config = dict(
    encoder_arch='mlp_mixer',
    model="model that answers yes/no questions on an image's attributes",
    dataset='seven-segment displays showing three digits',
    train_examples=195000,
    image_size=48,
    crop_scale_min=1,
    horizontal_flip=False,
    translate=0.06,
    questions_per_image=8,
    encoder_norm='layernorm',
    encoder_norm_position='pre',
    encoder_activation='silu',
    encoder_mlp_ratio=2,
    encoder_parallel_block=False,
    encoder_inner_norm=False,
    encoder_drop_path=0.1,
    encoder_patch_size=[8, 8],
    encoder_conv_stem=False,
    encoder_layers=16,
    encoder_width=192,
    fusion='prefix',
    fusion_encoder_width=192,
    fusion_encoder_layers=8,
    fusion_encoder_norm='layernorm',
    fusion_encoder_norm_position='pre',
    fusion_encoder_activation='gelu',
    fusion_encoder_mlp_ratio=2,
    fusion_encoder_head_dim=64,
    fusion_encoder_fused_qkv=True,
    fusion_encoder_bias='none',
    fusion_encoder_qk_norm=False,
    fusion_encoder_parallel_block=False,
    fusion_encoder_inner_norm=False,
    fusion_encoder_positions='rope',
    fusion_encoder_connector='mlp',
    init='kaiming_normal',
    residual_init='scaled_by_depth',
    optimizer='soap',
    beta2=0.99,
    learning_rate=0.0016,
    beta1=0.9,
    shampoo_beta=0.99,
    eps=1e-08,
    precondition_frequency=20,
    max_precond_dim=512,
    one_sided=False,
    adamw_lr_other_params=0.0027,
    max_grad_norm=0.5,
    max_steps=10100,
    batch_size=384,
    epochs=19.9,
    lr_schedule='linear',
    final_lr_fraction=0.05,
    warmup_steps=500,
    weight_decay=0.4,
    adamw_weight_decay_other_params=0,
)
Rows from block 2 of the fusion encoder of a small model that answers yes/no questions on an image's attributes, named by matrix and row number. Rows with one number belong to one neuron. Each number is 500 + 50 x the weight over its row's rms, rounded and kept within 0 to 999. All counts start at 0. Numbers have three digits each. After the name is the row's rms in percent of the matrix's.
Before each neuron's rows are labels from the 100 texts, of 14848, where the neuron reaches its highest value: "fires on" is the input token at the peak. Only what is clearly more common there than usual is listed. The data: seven-segment displays showing three digits.
# fc1: MLP up (fusion_encoder.blocks.2.mlp.fc1.weight, 384x192), inputs 96-191
# fc2: MLP down (fusion_encoder.blocks.2.mlp.fc2.weight, 192x384, transposed), outputs 96-191

fires on: "decimal point"
fc1.68 092:520445471504557513475487500498483507525522453519592486430525452538544476605454589525532404531432521505540530501436364609593506485451528469567563479508559469545459468553493424472532488497402440547485470469513475461573544509485519524512493520523433475469559575449509530564588500500531481468
fc2.68 093:469493543516589547517540486420434486463537457455567563520530632537542488437529441495522488435477581536520442384596591550464557430498518461489411510527445522479492464412485480455467533595525542460524511557427546503440510439454447513559551535499541539486515519549447500443494458568448483530

fires on: "glare"
fc1.8 108:497520502412434448483492488549525521540407448458449415479519463513456464544494437533479542412525548487504461449479432475569538598506523490504526551442415448499627525426467562459586506437507507504486476524455466508577491453523423529422502473492435393492560567430573642472529555523451497477
fc2.8 081:505397661377484488513494565419537485395518483514447443510461467486482482395484463473476570487471616517444411493470563419553487472492487526420444498507533490456506567498463506510362533515473600461528483562473498459528550625585450436540633461469568545572460496484481502484553505468596485470

fires on: "decimal point"
fc1.39 094:512532501519598523483458533509605590500466512532472484520627452506590505504513447550534335521479527551513499502514490542413459621485494441474562575421478607506516448543570491504467446510574488538546573461499446492524508510477576541580458522507582525423550522481393530601497474501470513390
fc2.39 083:486518517467514513540475428448451550553609476481456588519448541537497453571501537417479553482554486436478427488570470467491469453463561580529490426509589447485537491527468534568552531507538504514491436500550509497477495456511396460421568511506366482510462505398527466399475501469459561593

fires on: "decimal point"
fc1.82 101:522425427489477544578450573508408499498502534450555498456468467478586455502605482539563440529448533438547461451506456525443518452402450553583572473445479483542463553544436486510544531527384477487510428458473551510524517464576527507469571427583487489564485428510545462488436502496440555459
fc2.82 103:417441580564526468432464481538460510553515498516544490551503479522509466574424555498407564581622528554580556498343510624526536526561454469488547525522579441425578457531468439478520406482551523478493507497474478440433513471528393465503464599509538503412491621467485615470593491499459484539

fires on: "glare"; "decimal point"
fc1.237 098:631531472525568592514450640533559433524548465456548406503525525476449497520501570525523431483517471426528550393487541563413561499508568470378464555403477529471554514511513423459513572435481507569530502466532557453485413542583559537490519478545476462400478540460465468487406543453431506478
fc2.237 098:495494432510438484532503433482465570514453534546481550568467505452621614484509459553510513469524477517444496542475453508515373532506407554549489489512534440606397485483528511555571391591535521490524461534475527488540513425500426505536501509465536506608492564547571514586521494509532450475

fires on: "decimal point"
fc1.381 104:459517490473469476461526531397518468524442514481468459537422558437492504553557444479550466513480502491468443542457522504517488459429537434437489526498523438575419444534579511528555501487427603533540518575515564508455585539489484563470555507453471560416560559497451444504422460517563411508
fc2.381 103:423466426553534453409468506585503592528601483543491502464467515587447478501529502497422467408446597505511575537529530478605450558486427470489480481592460540437554448568487555430504535583508527544474474510616457500459407483512480491463411472475558527496456428527501581420467532474484560530

fires on: "decimal point"
fc1.193 088:404526435434516484531446482480514515448523514506486467451445548506442485525488454536484447471498561422632563549422504493417441533498502481357459477567402449465511479532437442588515437452475579573421477479442497461447553485477432489475418480534426492449458457492519483466490452488488385361
fc2.193 088:516488477500495473445484543542507598496597570431491488541485511552424522509465500568535495472509378508551497533528468476566531492505502461551536469528555523513488470479475477467504547525494551536638497482585521516606485495496598594498441528538508523603511464499366439560553598533504541529

fires on: "glare"; "the digit 1"
fc1.121 123:589491463503490566489412530510459574403472562540428397533379509542455446573571468418539602481544453540502486481495538501452511445524544427497439454514481448495507427553542503511516446560424582507492460454451510544513416499556619529464495593498506397493503441352479479511603406458438522577
fc2.121 121:496409543552509434547489470442517529539430453491489481510500430500463478496491589456523502447456571476524575538524487492491571412506541462444531513515594534460513562491577522515531498418431509428499519560519589456520464667453562491561526416405535417568464571452501487501442539502470465474

fires on: "decimal point"
fc1.307 074:446479482500494434516388410493545478501440435500475401503522515538532414510556506483501584522463522520530481462543492531574439463497492448384478561474535547529507577545532409555529556444444471480463414460435458487515524454533606500452480518507428459489506563465453527568544467556560434516
fc2.307 074:444510552437497555546548606477459542533659479491505539532513530448556600531502472468590493431563444451606494519471551483504585526537630542544502406535533543476602442471502560478469447461495551497445583457561516543514575566412501461547500448472511512462493474480447435439551448440374529422